A small model that answers yes/no questions on an image's attributes, trained from scratch.
Model: 4.45M parameters, encoder depths [4, 4, 4], fusion encoder norm layernorm, fusion encoder activation squared_relu.
Rows from block 3 of the fusion encoder of a small model that answers yes/no questions on an image's attributes, named by matrix and row number. Rows with one number belong to one neuron. Each number is 500 + 40 x the weight over its row's rms, rounded and kept within 0 to 999. All counts start at 0. Numbers have three digits each.
After each neuron's rows are labels from the 100 texts, of 14976, where the neuron reaches its highest value: "fires on" is the input token at the peak. Only what is clearly more common there than usual is listed. The data: cartoon faces. In brackets: how many of the 100, against the usual share in percent.
# fc1: MLP up (fusion_encoder.blocks.3.mlp.fc1.weight, 512x256), inputs 172-255
# fc2: MLP down (fusion_encoder.blocks.3.mlp.fc2.weight, 256x512, transposed), outputs 172-255

fc1.444:462571525525448442503560414460526553495472479473492527515503485560413483480478564548499455464445498537553454493498508478481530481465503478455449516425486511460484519482519469518514520563501554469559461611513519560470513469443506559548419525486474422499
fc2.444:470449447558538520503440590512552515538541457534521426463478530414526431516463519414550564560481525502432499461531536491533561448490490458541536427491496456473516449523509544511527504519521499535505527514489462519575447527525519531505530495473543529518
fires on: "surprised" (96 vs 2.1)

fc1.205:524570560497510492513425491586515495513463505478500483464560458560520446478492513494515514484456417529578548529464468569521569495520490515531503582470478460483489487511504465553448498494501499437459542520542525508480591439440576660495460458503524497519
fc2.205:519530501463488500540427467467464529527518465464561465520512572490568520551517468397557441497514520533416562520448539429433483530474530513534499476513519514464600498457454521488595543493532467569566448544535524559580513577528527455517527580508443545538
fires on: "surprised" (69 vs 2.1); "brown hair" (17 vs 1.1); "yellow hair" (12 vs 1.1)

fc1.304:503534452466555446456533496410485461546482503516481519556565491521484450474481502533435502480537550519476487537460530555509507480403478542506534457493501537408531647533496516527522447474533535536504461457544476463490437528590525520572557479500513489409
fc2.304:509531485580459495507499525483456561447462536469518462491421555536515527477511431456562495497528454544436495456490524449478512473531455570488511524534521549535481426472510460503487523546502502490522451492515499507431443531494513395559482520412418472455
fires on: "grey face" (91 vs 2.4); "purple face" (8 vs 2.4)

fc1.378:510473467490518439478496492518508525534403569459499495474451482436507464429530489422591459544490466546425520508498471559475426528530465546512530482488467572503456551526581506494492560500541523500498510431440448503484503554554423444522459505502577559509
fc2.378:530494501516474502524515422560512527474595540539482556555517476524471489512463476502541507438455576491509482454459539529533584563509470491422463516530468485523517492483504456504486560494479544485469504508560464522496492488506553523543508527503453533524
fires on: "looking right" (24 vs 5.1); "short hair" (18 vs 2.4); "sunglasses" (16 vs 2); "pink face" (9 vs 2.4)

fc1.223:478475456498462522520499534511535492457497496524525506557458415543516566489436501481536505494519379546468565481512513536559514467454481490528569436465474496527531517487500509507477531524477537466572503550542550511527499551440505512541501401540451517546
fc2.223:553577537529557506474492499461479468527525459536472510482565532452482453495552455531494482457509607485478398507493477500455447514541552455508463497471595501499457481500485524486449462549504499529411485478487516486479494486577479462492556514450562505470
fires on: "orange hair" (68 vs 1.1); "brown hair" (17 vs 1.1); "red hair" (12 vs 1.1)

fc1.370:502473464505517450462473512475462457444477509418563434506515509398474441498540513443562494435514567438576459423492536498517563484549434430496478457502573434443641486539539502506494473481527540493478471525486505454436489453487506495523517518470472500514
fc2.370:472552496503515536531487486519540540602524461531466486509510465570468554572460491527504497515447448496542540554514491510519441510469434504539446537477501533512453528448495491516509507517462449500487536543480484507461513518509511417432472487559507537501
fires on: "surprised" (62 vs 2.1); "orange hair" (27 vs 1.1)

fc1.151:500499488489469482533419552501526477515404516490496546515482467532460562465513541471547439458454434604486494509453494516551441481437521481452446482565548542524574464474506497437500541517455476452506453499493394518454559485510486570546569592504492473506
fc2.151:529529504562594573434542473521497489558586564482530496487474521428485456474543466410465553507547507481471534446521507513530480514544402498579494465460492472480480478493454493551466448484521483582534496447507548500543495494461423417463437413558530519492
fires on: "a mohawk" (100 vs 1.6)

fc1.203:560547520511506545487554554511539531521505560473489488453477567506486490498519515501519483472507415542534491499496480478496541454540550554574509470501401560497503434421454447496444486543484572572501477502525547589522469489610471500475561423537457499494
fc2.203:507462513477534490513500514510433504559507473453500492523421450432470490430519516470522487465507510457517468531503521437503537440464521485401458583530562463442518614563479513550495491449503401516485463477472484474494508469532564501483452504419521493421
fires on: "looking left" (99 vs 5.1)

fc1.16:448476565474527509572492532551407529462476457502496479579489517502476485552510453474493489479538455529462538501477484536555528499440454499470503469503451437510418500531519513497487496531481531436476454505582536569471491536463521445558513503563487551552
fc2.16:502491519482508475440513496509536494544580521490561497504437484524438454478425509496462519484469533469525485480525542562533498429485493406461591514516531535459522456467519491480492459523492480470594453492501448453597530473445490510589480468527471458456
fires on: "sunglasses" (96 vs 2)

fc1.271:532526481489470518510531573541480513441485476465476505587540505513487530577528489482512541414502525522564462558402496490521535518517430543578530484525414436517557421495488466473457536506484454553511510495476481484506495503450521459460504537499557471496
fc2.271:550469492528494463498531543482539501553493590502491480445537447411489438483457533535444547529453448468497533441570532445533423403518495493476474494505527513484486525517503552462473477533480496523516475463533533437506481470499581577503442519492465547473
fires on: "surprised" (100 vs 2.1)

fc1.206:494442486467421454517522508520489483486477473503500484523452461428505418525545476539525523501466464511432509407509545511484445521502530535470568489496565448497563497443541520495488470414525548494480514414487462424561531444469529577498498439527559533531
fc2.206:482514512479510533483563458569541484535570505554499487533532547495549517483505474555426514571528548461523507543544444450501531538486522439491579521445593490542483487524494540537461488563459480555477403563558455435475487534489491475549516533515496500543
fires on: "purple hair" (24 vs 1.1); "white hair" (19 vs 1.1); "blue hair" (13 vs 1.1); "green hair" (9 vs 1.1)

fc1.169:497451561453531510530426486497485475477564463530409473554424441448530550488466486476533496460497524534496502499413541568606494489449445498510575481490431453543504461518504499513480553435511505480486458475541530559453417479480523479507610454542511503547
fc2.169:518523473526563577446574544513472528523488439494570445525487503505447494479512548513502587457553475497452504470577477495520515518521551437525457533461498520442416499534480560448563503568499519531472482527532495520510411514541466451528456510485463515409
fires on: "orange hair" (48 vs 1.1); "brown hair" (29 vs 1.1); "yellow hair" (12 vs 1.1); "red hair" (11 vs 1.1)

fc1.414:497455525444555454447466494543471470476455523481439436439421391431530563516557495539513516510525493512517478494434504547469447513404476435506549418483459489494501523524531444502429603404523470476458477579511446482508492496475432529523526482521463503561
fc2.414:482522462565522543595622533520489534554536505509538505517490485520492420501495541502479589503460462466527482505523460467540580515557553510432488541542516511429566529516463539513506473588458526493498459467483570576459472457553555441506499500527555538429
fires on: "orange hair" (71 vs 1.1); "yellow hair" (11 vs 1.1); "brown hair" (9 vs 1.1); "red hair" (9 vs 1.1)

fc1.390:354541453510541489440469454479527529543501455486498511527561501514482457492508577622528521507441454523540491479449442529486531538433538467525502528490461559497519516453504477529463553470510539478478564549549459464470458525534501548460515459507510416525
fc2.390:561456499488528473488458495480498517492503534526484547496502490496502543497501453417471492456425514454469525476454467461518516510557476549425519552529475458499548428429522479458475426457475467539586437492458502425572499407465529487549444545549479555445
fires on: "orange hair" (44 vs 1.1); "brown hair" (29 vs 1.1); "red hair" (17 vs 1.1); "yellow hair" (10 vs 1.1)

fc1.187:457566480476476515446514466485486454574476573554537570484515489519519559556585526547487514517468525556459458528364500495508465463516485427476458477555462542473496500506516501424534475533499460533496546473477481442485475567519532571539509490548500500504
fc2.187:515510547534512417458490520446487498437488517495517456508485548473549559470457491450465417461543476467469553552427547484453442558488510535547498451531508447529484492458523519567479480508451469458530478506512536497454545489490502534493476521471445491538
fires on: "short hair" (73 vs 2.4); "spiky hair" (17 vs 2.4)

fc1.215:561476501476477482525460501472511501531474481541468419496559450475539553523516513426526447432450447512489562569519481488548490472459539485536514476518519556475489538546525484467507517467467574491568454446490528469477488534478505446492504482580475540429
fc2.215:497503552460461472500487411411498490459479459473526514570505456520482576552445455457535482497469485537540495532564573551412476501514538513495452493550506501516467434523515493484481505475486464518490594487494504413432505509517488479546477421485554502521
fires on: "short hair" (100 vs 2.4)

fc1.246:520475484511496493489479509432529431453499500525460551480535476520440510436528495464526499491459411555484491379413505481491577495441536518529540479509568453507477488525455438522486473544535503558512484516496509465466498507493494572577539491507505495542
fc2.246:482544476462497551391500506574526518543437445513529522511431515458492471533497448515509520485523528463513547531437447509501537472509510443478522513495487521435555497474564574526446479456467509478585555469504469468512474556550513466447455471644477494543
fires on: "grey face" (74 vs 2.4); "purple face" (25 vs 2.4)

fc1.285:488462482495512456536536452493454503503499478484442495520528449508455462470515542481523456426529564484527537491476551506476445469436480459555520443476488518577572448542487518472532549463510451459399447502542489494519543508525439544507507541541530507470
fc2.285:498526486501459529486531552525547514497563546496493510495466480510509543628524456586459561529486426515431472469543475460469514522451436501456484512581495484497487446477525468517482493450501447507536490522491543456509524497478495446443489535468515556557
fires on: "spiky hair" (55 vs 2.4); "curly hair" (36 vs 2.4)

fc1.103:505472512517507487468522515441460548453493567517556569520548540451482510447481538554515481484477456504532400458567518544537442533473499535522470439472469487480530437473480495467519477475449504509448421433446547517457442546561503404597502487535472468487
fc2.103:474520520462486502464558512544507434522505461509566498450419526563510421512494469538426498548465563503523555533476514465549480568505553552494520533455553536549446508479486525548441473474540562495544549519524562522517509546435465497440464466550499486575
fires on: "laughing" (41 vs 2.2); "smiling" (38 vs 2.1); "sad" (17 vs 2.2)

fc1.154:467531560536554536514478482590498515497578421475473436543520534500453460555434466473514515441514489563511481513455521515525606434506490556498505513427503447457435546469475526552502517558504545447513451497615557489512522491511495428538524518533525525487
fc2.154:505459578476548487522465535454530518468488519560408546512499498566489595495524468433496558552490472446517523523544493526509503534486464447472563618494512476506480444478505478413503600477492459501551476521490451487487543458441508485547461432486499489533
fires on: "sunglasses" (69 vs 2); "moustache" (31 vs 3.3)

fc1.50:460496563477499481462437489472491517425456594528552486475506473508474538490450457480542506468468529469549512447484488500529478643510478513471532503424484419442455511434551506467503465413486481450518471472526523509456513551568567481564493512564474483511
fc2.50:549511491518452579489540544395487522542484483516574515519485531518461586552474516499439484480478452515502503544525486429495517550481467550487491453506463542500529534454447468499570631516547521477491501532577509440477532489506406512460540482488524508454
fires on: "long hair" (100 vs 2.4)

fc1.359:501471549519523486573504480477495470477540504543485535527540430551462376481533524613525443517491495499459572479505380566542484488474521538537538507488508566454484519479390482448560479513478485538479543479449547508492461533524454501448520492490539497529
fc2.359:484546460517479476520509547495471485554482505507499504446469540491496533502456498424537497429485468489505516450487533479487516464456484544555448496508496454490502518545560511617455577531543484452511434492511503475498561528491542544564482464529537560435
fires on: "top hat" (31 vs 1.7); "pointed hat" (22 vs 1.8); "teal hair" (12 vs 1); "white hair" (10 vs 1.1)

fc1.95:528478558499476434470514575561470519491448465458452485451442547510494476538535601566566526521495512521482472514454483490501501463614419554497556465491545513480492422562538507459500605557525476459485503514529509519500482513513472517509482425530529438515
fc2.95:513526480473524522491520499508468502558536541516549522509534474508532430457463452456452489512500571464524464474533543523550402502445550462520485529483445476524464565456475455507536414479475538489562564515413547469526511496476493376464432548514453580548
fires on: "sunglasses" (86 vs 2); "orange hair" (13 vs 1.1)

fc1.468:469519573528487429485544500439470475488568470523571557477488424471472499524399519495573489491442506456486482403487442452542459552452497456458465533496549527517523566484524494541477519495575475442507505510532526454486485570493537504617452555477471443558
fc2.468:498460478511527472504468521523543504538426459503484559520440524492514417429490451463466495507534457486493481536421536575447505426524543482570512439533492525551437570549504546472489542547510463553528506397409497531534539469485498547451488473485576518486
fires on: "a mohawk" (100 vs 1.6)

fc1.86:540473472541551461441548521528506500523477458558517455460427457395475496578524497516502501427489498502529457454516511537495492484467595526467463441516513470545570473506512430496535491451493448474460572458541531530467526501506514425499477504550502531501
fc2.86:428525468453504481532464492590453455469520508514482546494537496560520494550542569454508459527530558476511517528491482468504420545493435391523511532485485519453501488537466526495475479540481542490567439553475472485545555522452479475507528471385458526488
fires on: "sunglasses" (94 vs 2)

fc1.87:535457523469510513523539482416523528510591469510451538524494546555516508542515532546526497588493482527442491483510552520473512561474546432467535491527469473519497514458456519482546507469502467487495547547496471471496490552490466495513494518524464478537
fc2.87:444516587558530458482507550474522522497485507525550446469515507463482468503449583471477514492499531506554478431565461514483534420538515535477508553508435536466485489458463484567557526445485480483531445459491529540453512522518484553406505451481458540499
fires on: "laughing" (60 vs 2.2); "winking" (37 vs 2.2)

fc1.200:428504501471550465523512488488439556520505409543428446545577558457505489531407469499543538484528530505472519435507487494516494514492533474509488534456490469438514464505509587493402505513440534542498432490525511482558508500523492423568529470482507484452
fc2.200:559549456555492488514493523561550420484575501495481503517422450496468506513538511561446472478512462542463454551439491566564498518529560492504501481505535516544520484528533448555449466406462455522481535486486454520547472477473531482441476486533530540567
fires on: "sunglasses" (60 vs 2); "moustache" (38 vs 3.3)

fc1.251:521437511496486518456484475361432499501533547478403505469545542483447502459470489456511492525492498480574506476538538523496524491480504486410463565491471467428480569429455511535515544510484455471487472546514564454539583453478489558509491488477495565518
fc2.251:503547535484549548526454527553510486486536433503487440535465433482529487528503535515518551465464502498477495488415507533507440485513442460489441465563512575471510443574584517443501525492457534499433537579491497541423477512505485428456528510492513440447
fires on: "looking right" (87 vs 5.1); "sunglasses" (13 vs 2)

fc1.479:575549447510485565470556482387516560511546510508516502526516527492501552551493496425496511531506505476566522471400479499432487556488436510535509421512501444469435485490485481538506530483500503502447587551555540552507568483462521608430501498469455543484
fc2.479:527537565516477478542459547517525465550505477430504465458498453431496454487525465577539480511539451468475506557557459537590469435518472530522501491501450556514555451530458572528517493490439537557585457493528465440494513466548465425521462502478538498499
fires on: "long hair" (100 vs 2.4)

fc1.502:482539547460474518493468534563428493499483434496476456517443457456458496546569498495486483505517526515431520456428410506492517449564515542541533405511481532454493471448442475485410470522546516379534491506501524537540511500588522507480447561512476509500
fc2.502:534510487523528522528552488497522493555558516438484500541589545513493433475503570475485488582562449476474505474404526462538468449510451509517425422486490493507480548486474524479476531476414479527583555461428479504574458520492483465433448492491466601595
fires on: "sunglasses" (100 vs 2)

fc1.322:476460475559488463463477481453422456503496553587459547500507521537514568426486460537517407559569526533522614469458510471520461532462411562465470497534565525533522525542513496534499506435468532472535527484527533478480425536513491534538464481527480493457
fc2.322:513539521459457556540426559463498547568464538481539518485445470450552499483446555489493483518454554480512529444531463507476522554514491503496470511483506532460493410485410492411420508484518501443481498543542517548522475499508496524439584425434515473552
fires on: "laughing" (73 vs 2.2); "surprised" (27 vs 2.1)

fc1.497:483541496422517523469630453507463457515484487450497465499486502510494470492523491518488496519562497516537486575404498527438480565551525458448483480469585524435434535485479527505470462517482474589510551515535472447527553453473460472467488504382498512526
fc2.497:470503480494480537508435492498518538501421479505520449524583496466504528516495523479529559433456510502511498485502482463544520470417427566541542468550531491483523478527495519512592460517530457436463565474536501447526476556496524473508487590563540507504
fires on: "surprised" (100 vs 2.1)

fc1.142:506536406518471434509491478492467447543514427529526467513488424520526496479460466583509482458509482512425494512423497536457432466437555586501448490511474542455484476488540535480491452438544541543483512458508442448520542476500514502532524523521534524512
fc2.142:561485494578511446454511520485497505520534513499518487498512533551479495473504571506514448484470439516525500504435496510487462465447466562412452500552462501489500531512539509460532507506493437456449471501440550481516475570501473540559491510505505529484
fires on: "short hair" (44 vs 2.4); "curly hair" (10 vs 2.4); "spiky hair" (9 vs 2.4)

fc1.35:498514512524535499464521477443497417469564518499482516541426540503590470439476428469498524557499504509523482540396491513516490557517549541490494522551479461475532482502484498489418509491467487528488518457499494509489409568487531516469437488488493484506
fc2.35:585400544491546535492538479505473489472454447481469505549554509425464519568565471538495499483540492419533509479465501548517524485512469522515433486491539536479485547512499517560527517464501476483543443498469509451485543555470510522494581427470561494480
fires on: "grey face" (95 vs 2.4)

fc1.439:533528478481448434580545512492449503500447453465512443509507565466534441537403510419497562524528514504502495481530530437481488538484435497477429506483587520447571486464488569443563556463494506450480502552483462510467518523476444561535495524452492487511
fc2.439:501505392498494550519457504509553485522443494472534553428529455552454571519513520475446538465457481479525517501487453450526524515492474454553462436435418467534491486553510421573492493465523544465485549449536531484463458580443588441492546535521479464475
fires on: "winking" (87 vs 2.2); "sleepy" (12 vs 2.1)

fc1.401:515524511486470482428469510434485516447521570503565438518470519476486537574494486587509540443474461524530514491479475439547509445531471454534530446464442453470493534465548511479544539425565556464506463496567449440481545501507501544507473418566472404491
fc2.401:455562491556448475488566528458512463538487455488528500498466539527575474466532538453437415549529514536439495495479550553434466495485508540476500537547458538563476422493400502497474517494457418520478537509488498558520434559531444474477486606441517531577
fires on: "long hair" (100 vs 2.4)

fc1.152:531514463478552465520477468470461417527484483584468472499571548446459479514457508529493560512513510481549524543519489488463501457502531480428553489450470519477475467462495395494485493513504469542483567517484505533530468547564527486520495466512489516553
fc2.152:504517553576501547566394506479504529464530501486409480498498517571525472570485500530494503455448459523435495517520468556527518498511512502544512473585511482541534524493466506560511518521437519469524480520474502473503527518482540424536428521519467517503
fires on: "looking left" (99 vs 5.1)

fc1.435:429564567493437484521433573551569473536451497518472503441459513499521438445434491587392456486451573511514525448465580548572535468472487432418545452481496514464538500403480486514456503515504523483459507438534480436499490530516492489553444534486473498539
fc2.435:501480481450491477491456499404561590435515551480534526423523486490475516484438499516527488498552486612431418503432499474495439542521546455552501544530544509532482474478557539503481511476463556494459484491491507523521518408455463501484499465470485401509
fires on: "short hair" (77 vs 2.4); "spiky hair" (7 vs 2.4)

fc1.342:537445497459487521544463536485531507480478480487444566488467573544505491490559434499506508570478455483413488448553534496451547544447520461448491469533463483497463469528482471490523535483510439501522484568508485536519493496484571512486533541515521507578
fc2.342:475555502542499482497429409493507514476527479491556544510484460403508534574525539528511543449550527573372466480496481495533508507548520513556514532503434518486514507501529519490483442416458476515530493486561529565546504555468463513498469503526431498402
fires on: "looking left" (99 vs 5.1)

fc1.12:484490479513468526533477463475417505452517484541511495440518549498526396557475457482453507518485523508417452549506546398519514460533430537477511515520448531516533518460528542455488504440511538486560492425510529418467521495484526522497506472545477502491
fc2.12:487463510489560530519468547490535487556473465496545450524476504469494471493522547505522450439503482447496485534489467465534473430455519453460488578513489385496537547514451447545500442500443573452502490521516534610511487480563488491444486564431496507477
fires on: "winking" (100 vs 2.2)

fc1.26:445444501524551486464471538494567479461501518524537526539508459467476499483462545490552511478520478600501498505491533482486463564504473487548509489453534579474545529474528429492451462551482543473528466415420566554525512480506407507443476481575465452480
fc2.26:447546494495512563474452469532446529532499460540498489498533498499550506517433473566569487498545525501546481484490538480550449510527521538457516490580551522516482473529492456488524533493472527492443532524523556532546484527471571541565490548484576409590
fires on: "winking" (62 vs 2.2); "sleepy" (37 vs 2.1)

fc1.96:529448527515512506482491443505516537520524454557526443494474452494533510433457488465443534447449565482450437484432434517495466542474591419407438491442488549404541487494548528510496456505481537478526496548525517468409533481506468469455488500500504486465
fc2.96:529496505458505531536469489468491497521519472478465460519527565481479510556487501515512553641494471459497539496582513498428492472466459559582556529583481561529507539488398412476472518487578485474480550439419484578549445529487528500543520528511470563551
fires on: "orange hair" (37 vs 1.1); "surprised" (25 vs 2.1); "yellow hair" (17 vs 1.1); "a mohawk" (12 vs 1.6)

fc1.508:497532464504527549456531494489493479478502451503478495561565498546439491534509437476480544514496515508490483531463524527545502500536366522521546493489476481444469437489464464502510515524538454579515408427521430517541507504488512552424512463469450465482
fc2.508:449520409540470545480476520541463517503529531550484515471512439460511497449483521499519476557535519491489426523497496467545425514527569565535431460513442549494551443415540487446479465461424494447475508593487568479529452468454472506460433506509515590497
fires on: "long hair" (100 vs 2.4)

fc1.382:503480431485509512493497466515504541512515492485465520599565527457467471492483478488492486435572527483430558491412558417468517561521477465504451514571431492547563492532550514503459549472415506499536433490510515488533535554414582559480546528491453548548
fc2.382:567452558496537501433505499511476499451532498589475488411467499540514493513524506473495485543505537535504495418486418539528448410472511586489491361435441519466459557500463534536518537483532524448501550558474518544452475495585451526505405505534488537494
fires on: "a mohawk" (100 vs 1.6)

fc1.377:462544425496466524510437516497536479449462502540564526485481479443498568463538481522559513459608473504522457585468504511498563458463512517445502496480479544495496371492499532472396500509471520509465462556519504484470550534530514529471578426533564432556
fc2.377:437528478577508560507504515484451537441511472440480484544476487520490393505449474507470514494492496466464518494452536481488446481510517583481485515524532496509495561497523526519521471436499587449504505527501457568534483482508392423557529537497507529513
fires on: "spiky hair" (83 vs 2.4); "short hair" (10 vs 2.4); "curly hair" (7 vs 2.4)

fc1.270:530479566521467462471532526458490450517526444480486475547536575577503572495545425440510525519467445526500443547573485400478562575518496503542463470528497497567482553545577430463499493463537431524536453493465509439460524540440526521501526504557452496530
fc2.270:451545493549558501472508493551539532470440526497545479451487458489490515543456586575478537485509492414555438429458458536478515499445533486482565597525470501466521550473496509439456477398510475521560456389531480477512513495527473502536507445531534510568
fires on: "looking right" (98 vs 5.1)

fc1.183:522536534536543483566485483522497484566494441483547505578473459357465526542501500558473580456606483482489571517531514503515522501522475493524455458535498551511502599484486562582454479516542549510471573408507500570508580513515519476451487421495445490481
fc2.183:524488461561548450431470455527484500481481525539522452471541490556483467530518435566539507543431528527465462489460495464540509499459573460469481529537538477490453491404535478541512451477507462502497484585499464417537538547497457553529464499424508544529
fires on: "short hair" (72 vs 2.4); "glasses" (9 vs 2.8); "pink hair" (9 vs 1.1)

fc1.100:365492508478486469506500471466489548460539536515515581507465467583467562529547472525501529453470433547512512519498452528529498436506548497516521449555485521535573527505591525523554490487527498460476470545475487393475469545492471506545431498485472478479
fc2.100:532527510383489522481491494444535429481406494479495435493515519458504498454474556534536441521540543536446459528590570510496473534477466519483477488478482484476445488541462541480491519516502522503528491512547530490467521502469484455508475524508511526480
fires on: "looking left" (61 vs 5.1); "earrings" (31 vs 3.2); "laughing" (8 vs 2.2)

fc1.48:500440511546527484499525499486476558439508422503485474508494502582573506555458543509490514522489479499429460551470528500525547452508530483459519536529455432441495439484483483438511554481563459472508526578520527500518463521493511519459517589500425529509
fc2.48:565555600513549510506498563534481568500442507477557434451473482483522502548427508501583512510512530542465487478517544495460504497542501495434476544546528522550505581528489530589445504466487523528447421472491502512506526465583435485403522519477525460504
fires on: "winking" (99 vs 2.2)

fc1.273:501486534550518576492479504479464509455498450524446474440511547518557431450470586540566452437524473487524534558438534499509443441490557517471539425449542448508460437484585530470499486522489493437471477560487542499570445544488420463475479496463434451512
fc2.273:483507500479489474452498549545501457549459531502523511524436500479433585493579509552434543501502485514416499484542522447536554530493513425487445494578453528376554527495450508484489482522557531519516468487561519554475549440505450521541493495517512598516
fires on: "looking right" (70 vs 5.1); "bald" (15 vs 1.6); "winking" (11 vs 2.2)

fc1.405:499531534478496516495494468509477518487504554491527485589548452473489550477511560470468472396508586570534512540481513574541540489484476544519469493441467522457490500457476503507504450510497543490533520499594523515492452514481541534518467537509490476567
fc2.405:481501470533555470594444463537509442536442469504368504478468502451512529497499468535491453518559430496485477544480518481480555534584514434509491500561506508492537515527551448522451527507442480530543447475433510479512538524529454511529529488531480519490
fires on: "long hair" (100 vs 2.4)

fc1.308:600555495465448492515496516486495499509539452479469504515440534550521418540514470518525486474505481442447561468459535579509568523561465512548523468514547520501572488467444518506438521452495478477468582511509510479461529512487489532493501457470540408481
fc2.308:534550449596523538553524482480580446468470540474517525462465531498510456381489511514497503479495491482504467531550482502524487475534565516527550493429477495505455457592490526550456485478465558541542473508557496521530454483484432537463467466483464435522
fires on: "orange hair" (23 vs 1.1); "blue hair" (22 vs 1.1); "white hair" (15 vs 1.1); "yellow hair" (13 vs 1.1)

fc1.128:548527495511517465475513487476507472500496467489556474510437509456487483480517499537591536500513542512488526505453529539533445456523557528484535447517447490582525491436413494497473453521499557522512555422506514446456485437472518470500528489426517544525
fc2.128:497470458496504529461476499576519475421488491527402568510496475524500473561458436465480464537529487474423480446528515463472532557492549452484487497487457435417576481535582511572508494443464461482505404523509452484520529487475509527401457513547548489563
fires on: "long hair" (48 vs 2.4); "spiky hair" (19 vs 2.4); "short hair" (16 vs 2.4)

fc1.506:499522505497514499493474523443529533518448539457554519499512525490598475568485484514529583508487511524397512492471510473523587573509498439481590443582450424521561472508488492559537520359468421517520405493523489522523474490486546529476516466534477478499
fc2.506:524533536515488504423485503481500544485530438555508566522455489481426470501531517553502482510518506505502566402476537557446476486526465557504466469453551535489524480498503526436486451561561579609494569496531448476490504489476465475481488485430502595477
fires on: "long hair" (100 vs 2.4)

fc1.153:431547398514465496496474452452415449536527462511491523526492471478469510498483528524536434500499508519491533494476453509502493456489496515516466533519514539447490429439546464513466497477529504582494560487541420484484525498542492582521452533534450576489
fc2.153:585522484530521431425481489543488540515517500517531458513498475459448517443509481526535508495563499563509548494405515457523464552513507604494543508525423493479624559509553427516457548473547481507468525463476538512461454533544478531441489539517477545539
fires on: "short hair" (55 vs 2.4); "grey hair" (9 vs 1.1)

fc1.434:458460475521488464488528495506507451497455474461522532542518502378391464489479523493507517509491485551464464502498514505506540487528489440522510472569478598536508548523537475430448488532538467436517516629533487410492520564437537450518547562472418528531
fc2.434:465494471547507479547568506456497516518529453537542448477475455555539492412454451450541584518473563525492473517488494539516466476472513498461502562461545504485467536475495515550554500521495497399424519495437545495577534449491485565492421487525533448498
fires on: "surprised" (98 vs 2.1)

fc1.224:505461496546474512532412522500459525487483524498456483514414497499562506458501477448499525490446500613540511562520535542481509473494482456498494450570484519478503550547485489530486510475545548576494491520474503488473455502490566422497521530476519531500
fc2.224:489475498518500472499579516471516448479564508502502453459574494448532525458552502538556528538511509485468449508453509535528479465556510463590479518494532469483438465487468511477517451549534480494499569430519527498520543491475506504513499464489536454501
fires on: "looking left" (100 vs 5.1)

fc1.144:518500521504528443458473438577427521438398485493509501412484544520504543478530435482533489451545481418513480511445514502469500525499540545578497460468494457483463424508581542477455477434516512506502576471473493549497539465488440535521512510540445480520
fc2.144:503488492482487553509476508517483521509476514520592461486455486468443542505484472448509579490521439528499530520471508448543484543483510439469559595493418523453514528528494495481446468444523461455528490517481490467560491527501417518439429505509465565426
fires on: "orange hair" (15 vs 1.1); "short hair" (13 vs 2.4); "yellow hair" (12 vs 1.1); "black hair" (11 vs 1.1)

fc1.381:473491467508455424477480482430482505509556468483538494489546498504479480480435426493568518495577535461460507476556507536508434487495501454528501508544496558533505439477444541537490510460569422459476564499453469465535496519468561487489495490534531486534
fc2.381:508449479543510529552506548561583441496490550494516547527461445443504477529530555493466508468523494432428453461458473438443501489495417525495495489468497548545561538506536479504488484525491513531528442516461465559523487503565481507495518553481487505522
fires on: "looking left" (64 vs 5.1); "looking right" (15 vs 5.1); "surprised" (11 vs 2.1)

fc1.325:411496441497512450444520500465539511471502532442522451420483552511465488501481524556562493524506535475529416543551471576480476488500501463517506491453545496477518517476584457476447502568537526575605429466576545480523470498523479522561505544502587456529
fc2.325:489437504471485568439517528495437449499500465551528465506557531469557537545538470454498518467563448574460529452532534404534536491478519482543526439479500525507532438585502480511477515480509517439477462468515487479541490490456468505531524492609480502442
fires on: "laughing" (85 vs 2.2)

fc1.372:557535485411524568444495558491467529558499461532563450516569519518461532549493502531506503519556520533543474520453459476518554453504421486533558511478481500456558537418531430462545483433406522576521519468535531538480527474531434524540438483517464483538
fc2.372:435469579567479426562403463578494423487462528453425519479445537522540559431470540514601481504529467465551498556523473523485472534506526591458445502535463445489493471573488466560425429450578473449409525545461515483435453459493496439496502511546549467467
fires on: "top hat" (76 vs 1.7); "long hair" (17 vs 2.4); "pointed hat" (7 vs 1.8)

fc1.42:539498479537451438466494469403534490517485456523522576505487549494517544561498519508547417549467569543466504507434505545418562491495520575437526465537524458486493563551496500533503535519528495550473476399506518505523490568479448477480520488476494502514
fc2.42:506494463534555493544549531464520518517575435522449462487477502493503468428533477398488562440550479495595478512470499497555479484474457482523435475435497453444542458515517471525543516535476419427496562461527478541462501507529482523478462536529491506516
fires on: "grey face" (58 vs 2.4); "purple face" (41 vs 2.4)

fc1.66:505498488434473508541509494424511439446497479468598537562492491453475472444444488575573460528537529496530493454432489467534532447431505519505574480533457454541489545413491555532552478551520487524498450558553527439537470562522510532561570543523447441518
fc2.66:541488553543495436502495506556543537559454498460415455483512523530503488574452539476552534464551398477531534495531452551449472497516494525547386430530515502490482455534494442541420531504467490521494523473405480523479532504455505453432446486488488568509
fires on: "winking" (87 vs 2.2); "sleepy" (13 vs 2.1)